{
  "gain_aug_db": 6,
  "input": "log_mel",
  "norm": "layernorm",
  "fused_qkv": true,
  "qk_norm": false,
  "optimizer": "adamw",
  "lr": 0.001,
  "beta2": 0.999,
  "epochs": 51.1
}
Rows from block 6 of a small sound classifier, named by matrix and row number. Rows with one number belong to one neuron. Each number is 50 + 12 x the weight over its row's rms, rounded and kept within 0 to 99. All counts start at 0. After the name is the row's rms in percent of the matrix's.
After each neuron's rows are labels from the 100 clips, of 14976, where the neuron reaches its highest value: "responds to" is what is common among them. Only what is clearly more common there than usual is listed. The data: synthetic speech, music and everyday sounds put through simulated rooms and audio effects. In brackets: how many of the 100.
# fc1: first MLP up (model.blocks.6.ff1.fc1.weight, 576x192), inputs 0-95
# fc2: first MLP down (model.blocks.6.ff1.fc2.weight, 192x576, transposed), outputs 0-95

fc1.187 100:33 30 42 58 48 60 72 40 39 52 39 45 33 46 42 56 45 51 47 59 61 64 56 37 39 72 74 57 37 38 63 51 58 54 69 56 58 38 51 47 46 52 63 48 72 69 33 78 55 63 64 56 50 34 47 57 46 57 33 32 50 36 40 29 49 45 62 39 57 43 56 72 55 55 62 33 70 51 55 51 68 63 62 49 55 70 52 17 39 33 41 46 70 50 39 24
fc2.187 082:56 37 62 45 53 44 48 50 51 74 49 41 56 50 60 38 66 59 61 41 33 26 49 54 52 56 67 45 45 44 37 36 37 50 54 68 49 58 78 69 36 54 51 56 50 62 68 62 39 54 54 56 51 15 56 19 44 41 48 46 44 33 55 46 37 52 57 51 43 46 39 47 79 42 65 65 55 70 48 44 60 67 41 26 45 55 68 48 45 48 36 61 47 51 61 28
responds to: everyday sound (84)

fc1.570 092:43 46 55 57 49 64 66 29 56 60 68 55 61 59 56 37 59 63 44 57 46 71 61 52 29 46 67 53 46 47 46 51 43 43 69 31 35 47 72 40 30 52 68 60 63 57 51 61 45 68 43 61 59 44 50 46 47 70 46 53 64 33 49 49 39 54 49 50 69 46 48 53 53 56 47 39 57 70 32 47 48 55 34 48 54 69 58 28 43 71 42 49 45 31 46 32
fc2.570 090:60 56 29 51 55 54 48 60 42 36 44 31 62 52 60 65 44 57 54 47 43 49 42 54 34 69 41 52 33 15 56 49 49 49 68 40 44 56 52 65 42 57 65 26 53 45 47 47 48 46 55 68 52 56 48 51 50 62 45 56 46 41 58 34 45 53 53 58 55 50 35 53 47 52 88 64 55 57 51 65 45 70 52 60 66 84 51 51 38 52 32 46 76 44 37 39
responds to: everyday sound (86); dry (47)

fc1.34 104:43 49 50 37 58 61 66 50 41 74 49 49 42 36 48 59 66 38 37 33 53 46 45 42 69 56 55 55 55 42 37 51 25 30 61 47 45 55 52 34 54 51 46 44 49 62 55 57 54 39 68 19 49 44 65 38 64 49 49 50 36 47 59 35 55 37 48 34 44 57 62 60 35 75 41 35 57 57 69 29 54 61 67 45 60 67 82 39 54 48 48 42 55 37 27 52
fc2.34 114:43 52 48 52 56 51 35 53 48 39 48 42 55 47 56 51 48 54 36 43 39 47 51 26 30 49 46 48 46 30 59 48 54 66 47 55 48 64 52 55 52 51 69 50 49 57 45 40 61 50 82 68 47 58 55 63 40 47 38 63 34 47 54 51 58 47 49 56 61 40 49 55 32 58 50 33 47 47 50 46 65 62 53 50 59 75 52 35 66 39 82 48 61 18 45 28
responds to: everyday sound (72)

fc1.82 085:61 30 56 44 37 59 59 55 52 71 50 61 59 56 53 41 65 55 63 32 34 76 35 58 64 34 60 63 67 62 51 60 35 45 63 25 56 66 64 67 58 44 43 47 39 45 43 58 26 49 53 53 50 43 45 36 31 55 68 49 32 59 41 43 62 59 54 36 51 50 57 51 32 55 52 62 62 47 70 33 70 21 56 61 63 62 70 40 45 47 40 55 47 48 23 75
fc2.82 067:33 46 63 53 44 45 39 55 52 43 38 37 55 48 45 46 61 47 51 41 53 54 46 62 60 48 40 51 39 76 36 35 52 45 37 55 40 46 40 22 45 45 44 73 35 45 44 45 71 47 60 35 47 40 45 47 46 53 42 45 58 47 53 45 55 56 44 53 49 48 48 39 99 16 39 38 40 55 64 51 71 52 47 39 55 63 33 41 37 44 48 49 43 37 48 60
responds to: drums (62)

fc1.266 088:47 76 45 55 43 36 62 37 51 53 55 52 62 59 39 58 59 58 46 66 40 57 57 47 50 75 54 48 48 49 58 37 42 48 56 59 69 42 50 36 24 50 58 40 48 72 41 31 47 54 52 27 44 35 55 41 66 55 51 42 61 35 39 48 71 44 48 49 58 50 52 34 39 57 67 53 47 34 62 37 64 66 32 32 54 66 49 37 51 45 45 57 66 48 35 37
fc2.266 070:38 40 57 51 47 30 46 70 48 32 41 47 50 50 94 56 47 45 44 57 37 39 49 51 37 59 57 54 56 27 61 53 37 40 51 49 62 58 68 63 54 53 75 62 65 49 56 19 56 50 47 45 51 65 44 49 52 52 48 64 39 51 56 52 32 40 45 32 46 55 67 50 71 28 52 31 41 60 41 49 55 38 41 57 47 45 56 54 43 29 60 57 45 54 73 65
responds to: everyday sound (94)

fc1.120 091:53 36 64 56 72 50 51 45 49 48 55 63 53 43 43 38 44 62 32 49 52 45 38 47 48 50 56 39 37 53 62 41 59 57 67 37 36 58 37 37 30 56 36 63 70 61 28 43 28 72 57 46 52 75 56 54 53 67 59 64 45 36 45 25 57 60 62 59 60 60 46 33 40 47 62 74 49 41 57 39 44 64 54 52 62 62 43 63 31 55 41 59 57 63 24 39
fc2.120 083:45 62 60 50 35 48 43 51 58 39 43 24 47 41 64 47 42 55 44 43 52 53 48 72 55 61 56 48 43 77 66 24 62 42 37 57 65 77 87 49 46 54 48 64 64 50 42 41 46 45 42 95 51 43 35 64 41 55 48 55 66 52 57 26 44 52 49 43 45 31 52 56 89 38 54 61 25 51 45 60 55 71 42 63 39 57 75 52 58 39 68 51 58 45 77 53
responds to: everyday sound (85)

fc1.66 088:40 41 66 67 56 49 56 21 55 61 45 64 42 42 39 49 37 45 47 54 52 81 59 48 38 61 67 57 48 59 58 42 60 40 53 43 66 52 59 42 34 43 45 62 54 44 53 64 64 51 64 64 72 61 54 37 41 38 58 26 40 30 35 33 56 63 60 49 55 45 48 74 39 39 49 43 51 36 41 55 52 47 75 39 68 60 47 35 43 40 60 61 42 56 28 42
fc2.66 061:50 54 55 57 48 55 44 53 47 66 67 45 37 47 35 44 70 57 52 34 37 31 45 46 31 32 73 51 45 36 51 46 50 60 62 58 36 23 35 48 35 42 46 34 41 51 53 29 58 63 48 47 44 33 41 49 42 28 57 67 54 44 53 45 56 52 80 57 64 54 44 45 52 59 84 60 66 50 47 62 56 63 51 54 46 50 46 58 35 64 39 44 71 47 45 53
responds to: speech (90)

fc1.0 095:66 57 63 39 71 41 57 44 38 51 45 51 36 49 56 51 54 53 36 43 70 60 43 41 37 71 49 58 65 49 52 44 48 50 69 43 57 40 49 45 42 52 56 35 30 19 45 42 39 65 78 50 27 72 45 44 27 56 38 63 73 47 40 48 43 52 54 31 60 58 43 58 54 33 50 46 53 41 50 31 57 59 62 63 66 59 24 57 62 46 38 46 55 36 46 54
fc2.0 098:59 36 36 53 42 42 59 46 52 52 43 50 48 48 72 54 54 52 50 45 48 42 46 49 71 76 49 62 33 45 54 38 47 58 46 66 58 88 85 51 48 53 54 62 50 45 49 53 67 50 53 50 56 55 56 34 68 55 44 48 32 43 41 61 41 61 47 47 51 52 44 51 92 43 36 53 32 47 55 48 68 34 53 47 54 82 44 40 60 52 36 53 33 57 49 47
responds to: bit reduction (38)

fc1.148 114:48 61 48 54 49 49 52 52 61 71 44 60 58 53 46 64 65 35 38 36 57 77 30 41 39 40 48 37 22 39 68 45 65 46 54 48 65 56 58 57 45 55 41 50 55 55 49 56 58 61 54 51 54 49 49 58 65 23 40 35 53 48 27 40 57 37 49 52 67 63 50 54 48 51 43 37 54 60 52 42 53 65 44 51 58 75 72 38 48 57 40 44 59 44 38 63
fc2.148 116:47 27 61 48 42 63 66 34 47 50 53 45 54 62 68 56 54 51 57 58 40 41 51 53 49 61 57 58 62 59 39 44 50 54 52 73 54 37 35 61 34 55 57 58 51 58 48 38 66 53 54 43 40 27 42 69 60 64 56 59 46 52 56 41 39 34 47 33 47 57 65 53 32 47 99 57 37 55 46 48 40 77 58 44 60 53 46 44 55 34 32 61 44 53 53 37
responds to: drums (51)

fc1.471 099:65 65 53 39 36 39 47 36 67 49 68 65 34 25 58 35 56 48 53 59 41 76 42 49 59 47 47 66 48 43 46 57 47 69 64 21 35 51 83 57 56 47 46 57 43 62 59 50 34 58 41 60 52 79 57 47 76 44 50 48 49 43 44 35 52 45 53 59 46 54 43 49 45 63 51 56 46 45 61 50 65 57 69 41 59 49 61 29 48 34 59 68 44 45 43 40
fc2.471 103:54 55 69 50 49 63 53 39 48 61 54 42 38 52 64 50 56 53 51 45 44 33 53 87 69 27 58 42 59 85 59 28 69 49 38 44 39 73 76 69 47 51 73 32 28 61 52 41 35 46 30 72 55 39 61 39 42 50 56 52 47 33 44 64 52 50 58 56 42 42 52 48 73 48 65 62 39 41 56 44 63 51 57 35 37 33 57 41 62 45 69 53 54 73 36 61
responds to: band (75)

fc1.367 085:43 41 66 67 73 60 60 33 49 50 66 63 52 45 36 72 50 38 40 41 19 63 39 34 26 36 48 59 46 37 51 64 72 46 44 54 59 51 68 57 48 64 69 45 80 61 30 65 46 74 51 56 50 51 35 57 62 40 58 47 37 28 52 45 61 41 37 40 40 52 45 54 37 44 54 46 70 50 54 44 60 43 49 50 58 50 69 60 39 73 57 53 66 65 40 55
fc2.367 058:44 53 44 44 50 45 53 37 56 39 56 43 58 52 33 54 64 48 47 37 50 65 40 60 54 38 61 50 59 44 54 59 61 47 64 50 55 74 47 44 45 58 13 75 47 42 39 34 58 42 46 75 55 73 38 52 51 46 58 54 54 55 53 15 25 59 45 39 38 44 52 44 99 40 66 50 50 54 34 57 41 67 39 33 45 36 71 38 73 55 53 52 66 75 52 54
responds to: everyday sound (86)

fc1.229 101:40 64 60 60 42 45 61 45 43 67 51 41 71 57 38 37 45 64 52 26 51 84 64 42 47 51 39 53 30 42 46 45 35 35 44 17 34 62 58 35 67 46 32 55 38 28 51 42 36 31 49 37 65 80 50 27 50 50 64 72 37 41 56 56 45 48 58 51 52 54 56 49 48 65 41 46 44 62 65 48 37 49 42 66 41 54 49 49 31 64 51 44 42 63 42 38
fc2.229 094:49 41 60 43 49 48 47 44 48 49 46 58 47 46 72 55 57 52 59 40 56 31 49 81 66 33 53 50 44 42 44 34 49 62 51 46 47 55 35 57 47 58 47 45 51 59 32 34 67 47 48 62 55 63 42 53 59 49 53 56 49 53 44 47 53 47 62 41 43 43 57 50 72 41 55 60 27 49 52 67 52 67 50 68 45 53 52 52 54 38 49 51 48 57 53 48
responds to: drums (73)

fc1.376 082:31 58 45 40 72 48 67 20 57 51 40 58 65 63 37 46 45 35 51 43 60 49 33 35 54 68 65 62 36 39 45 61 57 58 50 39 41 44 58 37 53 43 40 39 52 74 50 63 38 79 61 55 63 41 69 34 47 56 60 53 52 56 38 40 62 69 62 65 41 63 45 71 48 53 64 49 52 43 41 53 59 69 60 43 47 62 42 38 47 58 39 63 43 44 12 31
fc2.376 058:68 38 45 58 31 50 51 66 43 51 44 48 62 46 51 55 44 53 51 64 59 42 54 64 51 54 58 57 59 50 67 41 40 56 64 38 59 37 63 69 46 32 37 58 70 57 45 20 36 48 43 51 47 49 42 71 57 46 63 38 39 50 46 48 39 57 50 51 60 41 52 54 66 72 52 65 56 52 43 58 45 48 46 62 43 48 58 53 52 62 64 60 48 54 62 34
responds to: speech (84); dry (49)

fc1.149 087:62 49 52 61 50 42 65 27 49 53 40 56 53 48 39 38 74 48 44 22 39 72 38 61 36 37 63 35 40 27 42 52 56 38 60 68 27 50 65 61 33 53 60 61 49 47 28 45 49 40 67 41 48 55 49 45 46 48 57 54 65 52 36 51 64 50 63 62 47 47 63 58 36 46 54 76 53 52 29 46 73 56 53 40 47 61 56 28 40 47 43 46 62 64 39 60
fc2.149 065:48 70 46 53 37 51 46 78 51 35 44 58 49 51 37 53 43 49 48 47 54 47 52 55 37 45 56 51 39 24 63 77 42 51 71 44 47 26 64 40 60 58 23 49 54 40 54 62 51 51 59 87 59 64 51 30 58 60 55 54 30 56 58 36 47 45 48 50 53 48 49 50 55 26 91 75 57 51 52 56 65 83 60 64 55 50 64 41 35 66 66 53 48 59 52 51
responds to: drums (94); reversed (33)

fc1.361 097:55 63 49 42 62 58 62 57 55 58 57 71 53 65 43 68 70 54 63 45 53 55 38 51 76 61 43 36 50 34 31 60 59 37 67 56 33 63 59 45 46 35 37 51 53 50 43 59 57 71 34 16 38 63 71 35 58 57 52 52 52 58 49 39 43 56 36 68 50 52 30 54 53 32 63 60 54 55 53 53 44 49 41 59 41 39 40 36 42 47 60 53 33 57 22 31
fc2.361 101:53 49 47 47 47 45 45 45 48 56 46 45 66 52 56 48 48 44 68 37 49 51 52 63 44 35 60 53 55 50 53 43 58 53 56 56 44 69 55 65 39 45 25 83 38 61 65 52 59 49 52 57 54 20 53 33 54 59 46 43 51 38 45 70 55 54 56 41 51 54 43 62 99 46 45 61 40 51 57 31 53 85 62 45 34 60 58 42 47 53 60 65 34 39 48 51
responds to: band (61)